config.toml
horizontal_flip = false
translate = 0.06
norm = "layernorm"
conv_stem = false
layers = 8
residual_init = "none"
final_lr_fraction = 0
Rows from block 2 of a small image classifier, named by matrix and row number. Rows with one number belong to one neuron. Each number is 128 + 24 x the weight over its row's rms, rounded and kept within 0 to 255. All counts start at 0.
After each neuron's rows are labels from the 100 images, of 14976, where the neuron reaches its highest value: "colour at peak" is the nearest of a few named colours to the mean colour under the peak. Only what is clearly more common there than usual is listed. The data: coloured fractals of 300 iterated function systems on busy backdrops.
# fc1: MLP up (model.blocks.2.mlp.fc1.weight, 576x192), inputs 0-191
# fc2: MLP down (model.blocks.2.mlp.fc2.weight, 192x576, transposed), outputs 0-191

fc1.192 [ 81 109 125 127 150 205 144 129 116  98 146 155 135 119  83 144 114 157 136 127 138  91 131  57 168 113 165 141 111 142 108 123 136 174 176 132  90 130 111 127 138  96 119 123 118 135  78 137 125 136  95 135 128 123 141 193 114 138 132 134 138 152  79 141 174 125 126 155  96 122 148 158 109 112 149 143 126 146 115 108 142 103  72 130 116 129 136 140 142 127  72 144 126 131 118 141  98 120 139 146  71 158 144 113 124 128 106 128 109 150  74  93  97 139 124 129 161 150 118  82 138 104 110 114 154  85 142 106 152  79 112 168 130  98 128 144  99 137 124 113 111 130 120 123 158 104  80 138 138 123 118  80 147 110 104 137 169 134 142 100 160 124 152 147 156 144 116 108 108 152 131 124 131 140 146 136 131 138 117 146 109 132 162 139 134 154 146 103 132 167 124 152]
fc2.192 [137  82 116 142 122 118 132 146 117  90 119 128 147 106 138 128 131 108 138 130 153 153  85  87 128 125 116 121  77 115 100 142 141 138 138 138 123 156 163 119 160  76  82 136  98 105 122 156 107 138 115 139 106 119 124 120 127 102 119 129 149 131 151 134 108 119 129 131 128 136 163 131 136 147 131 129  86 103  98 117 122 101 117 122 173 129 120  86  97 136 129 172 155  99 156 118 142 147 142 114 103 145 162 147 176 144 154 120 122 160  82  82 146 137 128 146  71 137 146 135 142 142 154 124  78 157 152 135  72 168 100 183 133 113 120 130 102 112 121 156 109 133 128 109  60 128 113  98 104 126 111 147 107  71 113 128 141 162 150 112 159 167 156 117  95 104 152 124 142 130 115 120 143 123 136 125 100 125 126 157 161 160 122 153 101 182 184 119 157 121 138 166]
colour at peak: brown

fc1.39 [144 140 110 155 104 122 107 110 102 113 149 138 124  87  84 160 145 165 155 158 130  93 125 145  66 125 124  80 106 151 113 161  91 147 179 166 144 163  98 120 110 124 151 101 115  99 108 112 149 138  97 138 135 137 127 122  97 106 141 137 118 112 110 160 118 102 137 154 117 173 112 149 119 106 117 129 138 115 136 145 159 132 106 128 126 132 133 118  98 122 123 175 120 129 116 128 120 135 120 127 100 119 155 132 140 164 145 152 118  91 124  97  95 119  75 122  92 216 164  88 109 112  95 127 110  94 138 147  98 160 138 146 150 101  89  97  87 152 138 133 130  94 144 122 151 105 117 105 172 153 125 181 124 108 129 114 133 119 128 164 175 173 122 116 152 107 149 150 124 142 141 130 105 130 127  83 171 120 156 152 158 127 118 125 140 143 145 151 144 151 110 127]
fc2.39 [129 125 149 133 123 127 140 134 131 102 104  75 122 142 167 129 126 156 131 108 148 147 143 109 145 148 111 128 132 156 143 163 136  94  99  94 117 127 148 130 147 102 113 107  88 103 140 181 160 101  94  99 141 110 134 109 157  97  92 150  97  82 129 122 103 160 137 140 145 148 173  95 130 146 116 134 123  61 108 131 103  85 138 132 141 139 139 122 101 130 119 132 138 123 103 145 129 149 162 119 143 103 123 117  98  89 104 116  80 109 137 117 125 165 110 108 160  65 138 171 126 143  68  91 108 134 151 140 113 170 147 143  96 151 127 145 185 114 111  92 141 118 161 141 113 151 152 120 116 147 109 115  97 111 124 162 113 117 115  90 189 117 128 146 120 107 146 147 128 116  99 126 124 126 136 145  69 158  75 103 113 131 125 149 122 168 128  87 132 118 114 132]
colour at peak: purple

fc1.379 [108 143  83 172 135 129 138 135 103 117 117 154  86 157 146  83 155 112 111 164 139 148 141 138  96 102 106  83 131 155  97 120 108 171 149 130 115 139 120 125 169 138 170 164 123 153 124  96 142 148  52  86 158 132 155  96 113  95 134 120 145 148 117 128 101 134 125 136  98 168 116  93 124  86 117 135 177 142 135 118 146 109 146 169 124 154 105 138 104 101 165 167 150 150 121 168 156  87 105 131 127 117 110 134 123 125 140 140 139 126 113 147 127 128 124  92 154 138 116  72 149 141 141 129 121 120 129 141 153 119 109 181 101 101 125 123 139 119 141 140 129 140 145 134  88 132 152 125 132 182 140 140  87 122 147 121 113  99 127 110 107 143 130  81 154 134 133 155 187  94 133 129  96 156 117 133 100  80 113 140 121 118 132  80 152 118 131 115 166 108  95 145]
fc2.379 [114 126 166  61 136 113 146 115 135 105  99 152 110  87 141 150 102 138 128 127 143 104 136 170 116 140 123 130 132 101 145 126 137 142 100 123 174 123 145 150 124 139 114 112 149 150 124 120  83 110 120 105 102  83 124 126 107 131 100 126  98 120 121 124 142  86 125 116 150 116 173 106 152 129 121 131 129  89 132 125 151 133  90 190 104 150 131 161  86 114 123 164 185 149 110  97 134 116 105 125 130 110 100 148 117 136  96 111 130 127 150 130 138 121 109 134 113 110  90 115 124 141  84  99 172 136 128 132 103  94 167  90 157 165 105 171 127 118 114 121  89 161 132 141 161 129 121 103 148 115 112 100 107 153 160 122 123 118 115 154 121 102 133 164  95 120 108 141 130  90  86 131 133  95 121 117 131 167  86 163 134  96 149 146  88  54 106  96 135  77 145 136]
colour at peak: pink

fc1.457 [144 153 126 117 132  85 153 153 108 136 147 111 140 132  92 125 109 109 174 140 140 128  85 162 135 177 199  59 135 127 120 154 124 136 138 139 138 124 136 150 128 106 162 103 161 104 141 151  75 159 104 139  90 120 125 179 117  98 129 151 134 111 167 148 128 124 110 130 104 140 129 123 141 112 145 114 112  94  97 129 137 143 130 138 124  82 129 177 131 166 159 115 103 137 139 138 149 126 109 109 128 139 119 141 133 101  73  95 133 101 168 156 119  96 151 120  98 120 149 130  83  58 150 149 120 132 114 104 154 141  70 124 103 108 142 103 128 146 128 115 144 122 132 152  93 136 141 121 164 122 111 153 147 132 129 147 113 147 127 130 129 130 113 123  92 130 130 146 105  92 134 130 102 118 113  70 166 132 162 149 149 187  92 124 108 147  96 144 123 150 104 153]
fc2.457 [147 127 157 150 170 150  84  99 131 148 143 141 133 105 132 165 101 104  92 148 128 112 159 143 180 124 109 116 130 147 118 131 154 131 137 130 130  90  98 163 105 149 105 130 145 119 134 137 132 155 129 115 163 103  94 159 154 153 133  78 152 167 142 111 117 135 106 163 112 171 108 131 108 136 129  96 138 173 140 129 163 150 128  89 136 147  95 163 108 130  84  89  96 121 119 144 105 116  97 123 135  79 121 108 110 103 132 129 148  83 195 137 110 169 147 138 155 149 136 127 140 119 161 123 136  83 144 137 164 109 128  90 145 117 151 155 124 145 128 103 172 127 109 142 139 106 109 161 162 113 111 125  97 163 110 139 149 142 155 128  95 126  60 138 142 144 141 133 122 140 143 108 124 152 149 137 134 107 116  88 104 101  70 102 107 114 102 166 116 118  98 139]
colour at peak: black

fc1.193 [121 114 144 121 148 133 139 110 134 144 158 148  69 132 135 102 118 162 127 129  74 141 134 170 106 107 154 114 114  73 105 151 169 207 180 132 125 135 140 115 107 114 149 131 103 126 153 128 147 156  85 104 126 123 194 160 190 125 149 132 145 128 148 178 107 138 134 114  96 118 115 151 128 124 125 174 143 123 136 130 135 113 136 129 116 102 135 146  99 150  91 119 103 102 111 112 102  87 104 122 119  91 125 113  96  96 113 137 111 114 143 100 135 104 160 156 166 159 129 104 133 114 136 149  95 100 123 139 161 133 145 169 146 125  95 125 129 112  93 115  98 109  97 116 161 107 144 149 122 154 140 101 149  95 108 126 114 104 137 128 151 101 166 126 193 155 141 139 161 124 125 175 173 102 147 116  94 134 128 137 137 139 132 140 110 111 104 121 125 147 106 127]
fc2.193 [137 138 122 140 166 143 101 103  95 151 173 186 116 127  99 109 108 132 133 145 163 119 140 123 168  58 138  95 117 138  64 153 123 184  97 129 133 106 150 117 125 137 103 165 152 145 119 139 139 134 155 142 153 145 162 115 152 136 141  47 120 109 129 142 126 119 117 191 129  78 165 130 147 121 137 136 151 152 139 106  98 165 171 118 134 144 131 102 109 164 104  96  97 126 112 145 107 154  98 119 134 186 144 106 139 114 154 109 138 115 115 137 128 132  66 139 146 157 162 139 120 144 139 109 152 141 163 167 156 156 101 116 137 108 118  89 128 134 143 111 171 116  90 119 156 129 118 145 151 118 138 121 155  97 107 141 118 130 166 151 140 124 120 139 106 139 146 101 134 141 100 109 134 138 117  90 134 138 131 118 139 120 114 156 170 130 109 114 127 131 104 159]
colour at peak: pink

fc1.444 [156 111 164 143 119 142 145 139 135 177 144 132 108 120 129 128 130 158 142 173  90 160 145 161 115 159 122 127 119 108 128 151 124 162 148 150 153 117 164 106 107 136 154 128 139 121 141 102 177 115 117 162  73 103 148 132 123  91 128 139 112 126 155 125 101 136 123 109 128  89  88 177 153 146 165 143 166 103 131 104 121  65 147 150 140  69 118 139  86 159 116 105 117 122 121 143 112 103 129 113 117 144 136 155 110  83 107 135 135  63 107  76 112 160 117 132 174 151 137 137 126 119 136 150  76 141 157 134 120 130 135 168 102 150 133 134  89 144 135 119  97 110 108  79 144  91  95 174 132 158 178 173 132 119 119 151 121 135 166 130 144 116 132 153 147 125 107 100 127 107 145 124 111 129 128 117  93 129 132 125 126 108 158 139 136  94 120 151 119 139  85 106]
fc2.444 [132 123 152 147 131 162 107 122 133 141 119 220 116 134  93 109 116 131 126 152 145 102 159 123 135 106 152 161 143 130 122 106 144 209 133 167 128 113 174  98 139 140  82  95 130 108 165 111  85 123 105 163 116 137 140 138 105 138 134  83 135 125  86 129 146 127 125 146 142  82  90 144 125 142 147 115 137 141 129 124 136 185 125 138 145 103 112 121 118 123 111 119 112 159 112 118  94 149 146 138 120 165 141 124  92 143 167 100 120  80  53 109 126  90 119 106 121  85 135 128 149 152 163 118 143 150 130 135 152 142 128 148 130 128 107  84 121 167 108 126 110 166  95 103 117 128  89 109  77 101 174 114 167 122 125 105 142 156 127 158 111 142 129 126 130 141 101 116 116 173 111 137 104 105 153 126 141 140 162 119 141 108 153 121 109 136 121 152 124 130 122 146]
colour at peak: brown

fc1.476 [154 154 139  99 143  88 147 107 150 123 130 136 106 122  72 118  92 133 164 137 109  76  99 131 134 172 166  82 135 126 126 137 123 153 145 143  95 139 138 171 113 112 183 112 143  97  89 187 134 135 126 105 123 109 126 169  98  83 184 123 113 172 145 118 141 108 127 141 107 141 113 118 176 148 153 100 104 109 123 102 146 108 121 101 109  81 127 158 117 139 189  94 125 145 153 149 161 114 120 121 102 158 136 156 143 128 108 141 107  87 167 130 124 115 126 107 111 123 146 149 111 113 131 102 112 115 107 134  94  90 113 153 100 116 153  90 125 156 155 112 138 112 140 137  99 132  94 111 142 145 110 151 183 147 129 121 111 157 126 108 128 160 116 130 124 118 109 143  97  96 150 126  93 118 107  86 145 139 144 135 131 172  97 149 135 131 127 165 163 106 121 118]
fc2.476 [158 109 131 116 173 143 115 109 148 126 129 148  86  91 103 154 129 124 107 134 149 126 157 128 178  95 118  86 121 155 105 151 142 144 128 129 137  80 124 168 124 130 136  93 163 131 111 163 136 114 104 146  86 117 140 151 161 146 128  66 171 167 166 133 120 102 133 177 133 167 174 132 112 113 154  96 140 181 121 111 134 158 115  74 133 137 116 158 117 141 100 107 116 140 120 131 113 121  95 128 107 118 136  97 108 130 145  90 114 122 165 124 109 140 139 161 135 134 153  95 152  89 150  98 147 137 147 163 177  98 142 112 129 130 141 152 132 101 128  83 159 139  87 167 144 129 110 157 154 103 119 120 114 132 128 132 140 113 136 140 140 144  64 146 149 113 116 143 115 117 109 118 165 144 112 109 123 132 108  88  89  92  78 137 114 117 109 144 141  85 117 126]
colour at peak: white

fc1.446 [125 102 142 127 150 176 135 129 134 144 182  84 124 127 140 141 108 179 189 132 111 159 128 161 165 112  88  98 103 110 104 128 144 160 124 112 122 115 125 156 135 135 129 101 147 111 151 139 126 103 106 155 154  89 133 186 129 137 119 115  73 101 148 163 103 109 148  96 123 120  97 108 144 139 113 136 108 153  95  90 122 132 152 126 141 142  95 145  88 139 104 130 109 164 129 110 164  84 141 158 143 158 139 146 109  79 102 132 136 178 134 123  76 128  86 134 149 152 111 119 101 136 109 147 132 122 152 114 125 124 147 170 138 155 120 131 155  65 108  87  99  97 158  98 133  97 157 126 140 120 139 110  96 110 117 120 112 105 186 147 154 116 100 138 156 147 120 141 139 131 139 137 133 154 155 113 146 123 142 123 144 131 172 111 130 117 139 133 125 133  73 145]
fc2.446 [114 148 161 137  96 166 108 143 111 146 139 115 129 160 115  85  95 178 140 113 124 135 133 129 133 138 162 169 166 157 148 141 118 159 122 100 136 106 105 121 149  79 114 142 122 119 175 121 158 124 155 134 126 112 161 175  98 116 101  99  94 113 187 136 142 112 150 104 171 123 121 141 131 131 173 131 124  95 107 119 119 105 102 174 113 124 131 166 125 127 148 133 141 125 102 131 159 129 142  95 120  92 121 163 123 121 112 159 165 114 144 139  78 162 151 114  89 121 146 115 148 175 120  98 138 111 102 135 158 129 145 139 133  84 126 101 106 140  81 125 122  96 109 137 146 144 127 161 134 149 140 165 144 107 145 166 132  95 158 148 137 115 183 127 105 158 105 145 162 126 102 167 127 102 153 118 153 120 135 119 119 162 175  94 162 111 154 114 119 123  75 129]
colour at peak: white

fc1.551 [160 163 157 119 165 106 183 137  90 133 110 139 109 138  98 138 121 106 156 128 102 110 120 100 143 154 167  97 134  96 104 135 123 124 147 162 122 112 101 180 110 141 159  97 172 103 148 130 104 158 117 120 122  74 119 141 145  84 135 133 111 177 159 111 123 140 149 108 123 134 128 137 155  87 121 109 107 124 128 117 136 132 108 117 137 109 116 173 100 153 176  76 134 129 120 145 131 139 128 141 118  94 127 161 124 129 111  81 155 112 143 136 155  82 156 116  81 147 129  76 103 105 147  89 107 136 128 126 173 120 130 132 136 112 109 119 137 147  78  80 142 139 141 140 135 146 140 182 162 132  97 154 184 109 136 132 126  90 133 137 111 125 148 139 114 150 128 150 138  96 123 151 152 116  82  88 142  92 135 163 142 157 113 139 134 145 111 104 133 137 121 167]
fc2.551 [150  90 158 123 190 120  92 133 145 144 117 144 105  87 139 159 121 117  88 154 139  96 183 135 177 114 119 139 134 128 111 172 166 102 139 170 157 100 128 174 102 153 110 122 146 142 141 150  83 141 128 135 132 137 104 127 165 115 107  98 143 143 134 120 124  96 110 151 118 147 130 163 138 130 155  89 140 152 173 131 169 133 106 115 138 163 104 163  83 136 101 113 126 127 118 114  97 125 110 132 107  87 138 101 126 126 116 106 158  80 172 117 135 172 137 116 157 138 112  86 141 122 142 147 145 127 147 134 147 116 133  91 145 141 139 195 130 120 143 112 175 127  91 152 138 124 137 141 168 133 115 121 117 129 112 133 176  85 123 121 139 132  92 151 128 161 142 127 127 119 133 109  73 129 142 139 138 120 116 129 106 120  74 113 102  99 109 167 118  88  98 137]
colour at peak: black

fc1.143 [155 166 136 155 111 144 110  81 146 139 145  69 129 131  93 143 103 140 143  87 146 147 146 154 158 121  70 123 127 111 126 116 129 127 126 133 115  93 166 134 141 159 119 107 150  84 160 174 105 126 115 144 146 113 132 130 126 125 133 104  90 104 139 138 110 120 151  63 119  74 132 137 138 138 117 120 137  97 172  81 131 100 153 137 133 120 130 138 106 121 122 118 138 166 139 112 115 124 132 135 106 160  86 141 128 119  62 103 124 144 119 112 148 147 162 105 117 145  79  78  98 139 137 145 123 116 179 135 124 136 142 170 141 136 159 126 147 134  99  93 128 130 133 161 106  91 170 103 133 168 114 100 155 134 110 151 138 115 160 101  89 112 137 143 136 151 116 130 153 171 142  94 119 131 130 159 101 131 171 131 133 128 140 101 161 109  89 112 135 165 110 178]
fc2.143 [ 90 153 163 174 109 117 156 100 126 127 119  70 117 142 152  97 144 184 131 142 121 116 134 123 125 144 162 149 116 179 150 100 156  70 136 112 126  90 179 121 150 121 175 148 135 112 147  97 118  95 121  84 117  96 149 134 177 126 116 128 135 119 104 128 134 111 172  86 162 162 142  66  70 127 103 131 161 110 135 156 155  92 128 137 114 146 192 129 119 118 113 124 143 127 148 140 146  83 125 145 122  92 116 105 131 127  92 159 119 139 114 127 135 160 152 132 122 136 127 129 100 107 134 111 129 149 110 142 110  79 150 126 144 122 194 132  99 119 125 108  93 145 139 160 143 127 137 168 150 144 111 118 123 141 139 110 151 133  65 109 106 140 134 167 142  99 132 145 132 149 124 132 123 121 136 131 153 132 137 141  82 123 137 137 104 118 120 134  94 132 100 121]
colour at peak: pink; white

fc1.447 [159 178 154 142 128 114 137 129 111 140 137 116 107 101 104 103 120 138 132 141 136 124 142  95 112 146  84 125 127 124 127 138 162 136 136 124 124 150 104 139 122 147 134  94 162 144 122 109 177 112 134 131 143 138  84  96 125 147 124 131 143 162 165 157 108 158 141 114 134 136  92 136 176 117 170 140 156  58 159 110 144 144 158 137 140 107 120  99 139 137 135 131  78 158 125 130 128 151 134 111 131 181 140 163 126 141  84 142 119 133 120 123 138 121 129 130 127 124  68 125 150 109 107 147 116 141 154 102 147 171 159 127 146 104 111  89 118 135 136 151 139 115 104 165 146 154 110 195 184 158 103 153 150 100 164 132 137 163  92 113 109 124 136 144 157 118 114 107 112 108 152 106 142 114 135 137 103 147 100 109 148 169 110 155 153 125 135 102  63  59  92 148]
fc2.447 [ 99 120 139 129  82 124 128 112 155 115 115 138 129 138 110 143 116 111 129 124 121 158 120 120 136 138 115 154 152  96 119 143 153 126 164 138 133 176 160 109 139 148 147 121 180 188 139 108 119 101 132 171 150 163 127  83 117 107 131 183 160 107 108 115 119 117 149 108 108 144 127 153 176 126 154 120 160  88 176 111 120  80 150 130 169 126 147  78 102 123 105 170 171 136 126 140 114 160 125 108 108 130 124 140 124 167 142  96 150 109 104 106 179  79 194 127 139 138 123 148 163 100 120 121 109 121 132  94 119 144 143  66 154 114 109 149 124 122 166  95 120 152 126  96 106 110 156 111 150 140 123 142 136 127 108 157 129 148 148 112 133 138 137 124 176 133 114 126 151 138 166 142 132 161  84 128 145 120 144 133 172 141 122 144 109 110 116 149  76 145 152 145]
colour at peak: black

fc1.357 [139 114 105 116  89 146 120  85 141 124  94 127 121 120 110  91 121 157 130 141 119 159 134 149 139 100  92 128 143  95 137 117 121 134 116 129 132 103 191 150 125 196 145 118 141  96 153 118 120 159 110 175 129 129 137  92 130 117 177 103 114 116 128 154 122 160 160 111 131 126 132  98 172 165 115 123 129 156 168  98  76 107 165 108 125 128 111 129 109 129 122  92 144 172 142 114 126  90 140 126 118 168 119 119 121 114  78 108 145 108  83  98 165  99 148 137 112 152  80 144 105 130 142 130  97 127 168 132 111 140 155 159  92 149 145 129 133 119 155  94  85 158 122 124  99  93 164 168 129 153 133 140 164 148 113 147 106 141 168 142 134 100 164 130 164 161 122 116  89 135 133 116 114 139 156 144  93 144 170 133 136 124 137 139 162  90 131 108 113 172 117 144]
fc2.357 [ 79 145 110 162 104 114 166 101  84 157 129  87 134 166 143 132 164 182 159 130 107 166 129 138 117 165 165 112 114 123 148 100 118  76 117 123 148  78 147 152 133 154 168 132 140 141 126 118 129 119 108 113 174 145 149 108 153 120 132 161  91  90 126 139 137 114 162 114 142 144 146  83  99 104 142 132 160  74 120 127 163  77 139 133 117 157 164 111 106  98 115 131 123  81 119  75 131 136 105 142 151  97 125 126 143 132 156 149  94 117 116 142 126 136 123 149 122 118  83  85 114 128 117 122  84 134  83 133 124 115 116 101 127 101 157 144 116  99 156  94 125 134 186 113 123 146 149 115 177 144 111 140 103 106 119 133 135 138  96 114 119 116 163 175 122 131 126 104 127 144 161 104 147 102 126 163 130 100 132 152 148 147 132 137 157 147 114 109 127 128 104 145]
colour at peak: pink; white

fc1.284 [ 86 130 183 146 116 116 128 114 151 158 156 104 116 113 143 134 127 132 134 121 167 117 142 136 136 119 163 130 127 137 124 136  82 155 116 155 149 130 140 161 153 125 144  93 154 118 132 116  84 109 144 141 146 120 137 118 146 109 121  86  49 130 131 124  98 124 141 139 126 152  96 142 141  91 106 102 116 129 124 174 116 127 136 130 125 105  83 128  99  89 139 127  85 121 160  84 107 155 100  84 145 205 124 124 110  86 146 113 138  95 104 133  85 142  91 140 143 141 120 110 153 107 134 108 137 162 159 120 134  79 172 140 145 112  96 140 142 110 170  99  94 116 109  98 124 126 130 121 183 126 169 147 123 161 133 136 152 140 117 141 123 182 126 160 120 123 141 136 124 122 164 160 105 124 140 139 106 148 154 124 120 137 177  98 158 135 153 135 118 155  83 105]
fc2.284 [130  96 116 113 135 158 125 162 121 148 149 183 134 147 139 112 141  96 118 135 119  92 115 109  94  94 130  99 117 113 145 157 131 198 125 143  98 167 116 184 141 135  81 147 113  98 163 119 153 127  92 178 157 120 135  98  65 117 111 144 112 125 137 126 108 155 102 114 109 101 101 154 122 142 122 132 148 131 125 127 100 163  74 123 121 105 131 101 150 125  95 131 111 109 120 114  98 133 159 108 152 162 142 133 116  84 167 121  87 117  86  97 138 112 111 102 125 126 155 161 132 150 149 143 122 132 141 122 136 158 124 139 104 134 103  85 124 149 113 141 108 171 112 102 100 126 112 150 148  96 157 127 171 149 121 152 140 147 163  94 169 162 155 124 135 150 106 165 104 129 119 136 132 117 156 116 127 146 112 113 143 126 186 105 131 170 154 130 118 131  74 124]
colour at peak: black

fc1.54 [146 128 135 137 121  96 115 136 142 112 112 155 144 124 129 185 140 166 123  87 123 158 141 138  93 107 112 121 112 133 128  97 162 157 136 117 118 165 126 134 108 151 143 132 133 129  77 149 156 132 123 118 129 137  96 127 126 105 128  86 141 143 141 155 111 118 132 105 114 152  79 121 109 130 171 168 130 126 200 153 147 118 101 122 123 110 156 164  80  99  97 140 179 195 105 159 150 136 112 126 131 104 119 113  70 147 112 156 100 119 136 108 142 111 133 159 147 130 105 113 161  99 111 139 114 148 127 136  96 116 104 164 146 127 117  88 172 105 125 148 117 172 160 191 144 143 145 131 124 122 106 104  92 108 186 139 144 148 118 167 119 142  87 100 106 146 155 147 108 149 126 103  85 114 133 147 135 147 149 168 140 135 110 127 145 139  91 140 139 135  99 140]
fc2.54 [122 115 120 116 117 124 122 148 138 154 104 165  96 130 137 113 134 127 131 122 159 135 106 114  82  96  91 146 104 141  90 163 185 178 146  94 122 155 130 103 132 131  96 154 118 112 125 152  87 123  97 143 121 165 146  80  93 127  90 185 124 124 140 139 135 120 125  75 128 112 139 121 146 150 112 139 111 110 102 138 107 137 106 114  84 107 143 131 159 170  88 159 106 130 124 105 150 163 110  87 103 146  72 133 148  62 143 150 132 127  88 117 163 125 151  87 116 151 166 158  98 128 147  99 110 115 149 123  96 147 122 140 156 132 112 109  84 108 126 135 121 142  88 120 120 177  98 164 112  96 126 133 166 151 149 133 157 126 161 113 162 139 134 109 118 126 135 145 147 105 128 157 137 127 125  79 127 183 109 134 138 134 149 142 137 140 127  98 139 157 129 122]
colour at peak: black

fc1.121 [164 128 153 144 150 114 144 111 123 109 141 126  71 149 115 111 158 165 139 133 121 163 121 162 116  81 150 133 140 103 130 154 171 170 149 156 115 140 136 132 124 124 158 139 104  96 149 114 135 137  82 130 156 112 162 148 148 120 120 122 131 118 175 162 138 124 125 107 113 100  97 143 148 122 144 114 137 105 150  80 115 124 127 111 116  78 148 134 117 165 122 126 135 112 105 145 102  74  80  78 140 121 112 162 106  87  98 104 115 133 126 159 109 107 107 148 155 161 104  79 114 123 135  99 104 116 134 156 134 140 151 159 110 120 151 114  87 140  94 149  73  97 151 112 144 109 160 139 135 148 148  88 152 128 146 125 154 102 125 150 127  96 181 120 136 186 122 141 154 108 158 147 132 110 126 129  81 122 120 136 147 157 141 115  99 150 129  77 133 133  78 152]
fc2.121 [122 151 122 150 158 150 108  90 113 182 120 154 102 151  95 131 113 107 126 136 144 102 162 146 128  89 128 166 135 175  94 150 101 155  99 141 120 117 162 129 125 148 123 139 111 122 137 136 149 115 160 145 159 146 185  81 171 137 150  88  96 115 120 104 136  96 148 160 108  89 134 116 124 130 111 144 151 120 142 120  83 159 167 137 100 117 120 103 110 153 120 100 122 144 117  81 111 156  82 135 164 170 139  98 136 107 156  96 172  70 109 129 159 112 109 100 120  80 148 164 121 158 138 170 146 150 137 168 149 157 117 142 134 112 133  98 164 148 135 104 158 116 105 126 173 152 114 131 124 123 160 124 154 130  99 134 133 102 169 141 142 180 128 165 115 118 157 109 131 120 132 128 128 114 134 133 151 142 115 121 140  93 129 128 134 175 139 104 129 138 107 111]
colour at peak: brown

fc1.300 [130 142 153 120 102  76 119 125 148 133  87 120 124 130  87 156  73 127 113 100 156 105 106 114  92 124  99 122 165 145 136 146 102 163 110 121 156 104 143 130 161 149 126 145 124 187 112 146 155 123 116 140 136 163 113 152 133 130 114 149  82 130 160 125 155 146 113 126  81 123 112 128 120 150  87 159 157  89 129 116 143  97 186 129 139 105 123 176  83 131 119 143 131 140 115 133 156 112 119 119 131 136 150 123 117 137  90 132 121 151 132 146 113  87 152 120 111 108 113 129 121 135 150 138 140 115 181 117 151  96 132 146 140 117 111 114 151 137 142 147 138  61 148 139 110 157 130 126 133 134 140 117 129 102 164 148 145 125 121 110 148 134 143 125 147 122 161 108 120 141 199  56 152 127  75 101  94  91 168 163 120 177 141 149 145 156 131 142 103 103  86 119]
fc2.300 [111 133 146 129 133 108 118 136 130 159 133 150 137 167 134 136 141 137 138 115 153 141 131 103 189 134 112 133  84 118 114 118 140 134 175 140 138 191 126 135 122  92  96 137 155 119 150 108  91 133 115 169 142 130 106 117 127 109 145 153 126  82 188 136 123 103 151 119 112 133 175  97 131 116 130 128 125 113 151 106 117 125 126 106 139 152 132 111  43 115  96 151 133 211 156 117 119 159 142  88 137 130 143 140 131 170 143 124  81 162 131  95 154  91  96 136 135  96 139 154 136 113 144  91 137 148 130 151 106 127 113  79 115 165 127 136 149 126 128 100 122  96  93 116 156 153 110 125 139 115 106 143 112  93  91 146 107 178 131 108 134  86 127 114 132 113 171 144 108 131 146 140 172 124 128 105  82 132  84 140 157 138 114 126 158 145 167 134 106 140 133 128]
colour at peak: black

fc1.485 [163 154 147 127  87 144 119  85  99 161 118 115 131 144 133 120 154 126 150 143  82 111 139 101 109 108 113 125  92 116  88 128  70 137 126 173  97 158 144 121  72  96 141 142 129 133 113 134 130 165 129 114 149 116 132 126 124  99 196 128 115 132 148 119 122 133 116 109 109 125 131 111 130  97 139 109 169 104 165 145  99 132 111 141 125 105  97 130 120 116 109 104 117 149 137 135 131 141 115 133  71 148 113 122 124 144 127 136 156 132  88 111 103 132 153 101 169 139 100 137 125 116 104 105 107 122 133 147 132 106  95 133 102 114  84 135 115 134 132 126 110  79 205  89 159 107 117 174 176 229 164 154 128  98 150 151 133 138 132 152 159 111 122 123 128 120 126 112 116 163 147 106 151 145 138 138 132 115 117 119  84 123 138  90 155 124 135 107 157 106 141 141]
fc2.485 [149 130 130 146 185 104 112 139 130 162 126 171 111  86 137 128  96 142 115 142 125 102 135 153 149  85 144 102 118 138  93 122 129 134 157 107  95  55  88 116 145 112  83 117 169  88 127 107 153 140 117 134 146 114 134 159 146 133  92  80 124 156 147 137 131 128 110 114 140 134 111 171  91 115 106  99 120 194 107 127 169 187 137 110 127 141 119 136 122 106 106 131 135 108 139 126 125 111 140 129 144 102 164 131 139 117 104 130 140 135 160 125 124 171 103 148 142 117 174 128 120  70 124  98 149  75 149 100 161  78 135 122 147 138 142 141 100 121  92 144 105 134 110 143 129 122  86 178 132  75 127 114 114  94 143 124 102 123 133 127 111 103 125 120 166 137 135 135 176 144 101 118 159 136 119 124  96 120 120 102  91 108 120 114 168 115 108 122 124 168 120 135]
colour at peak: brown; black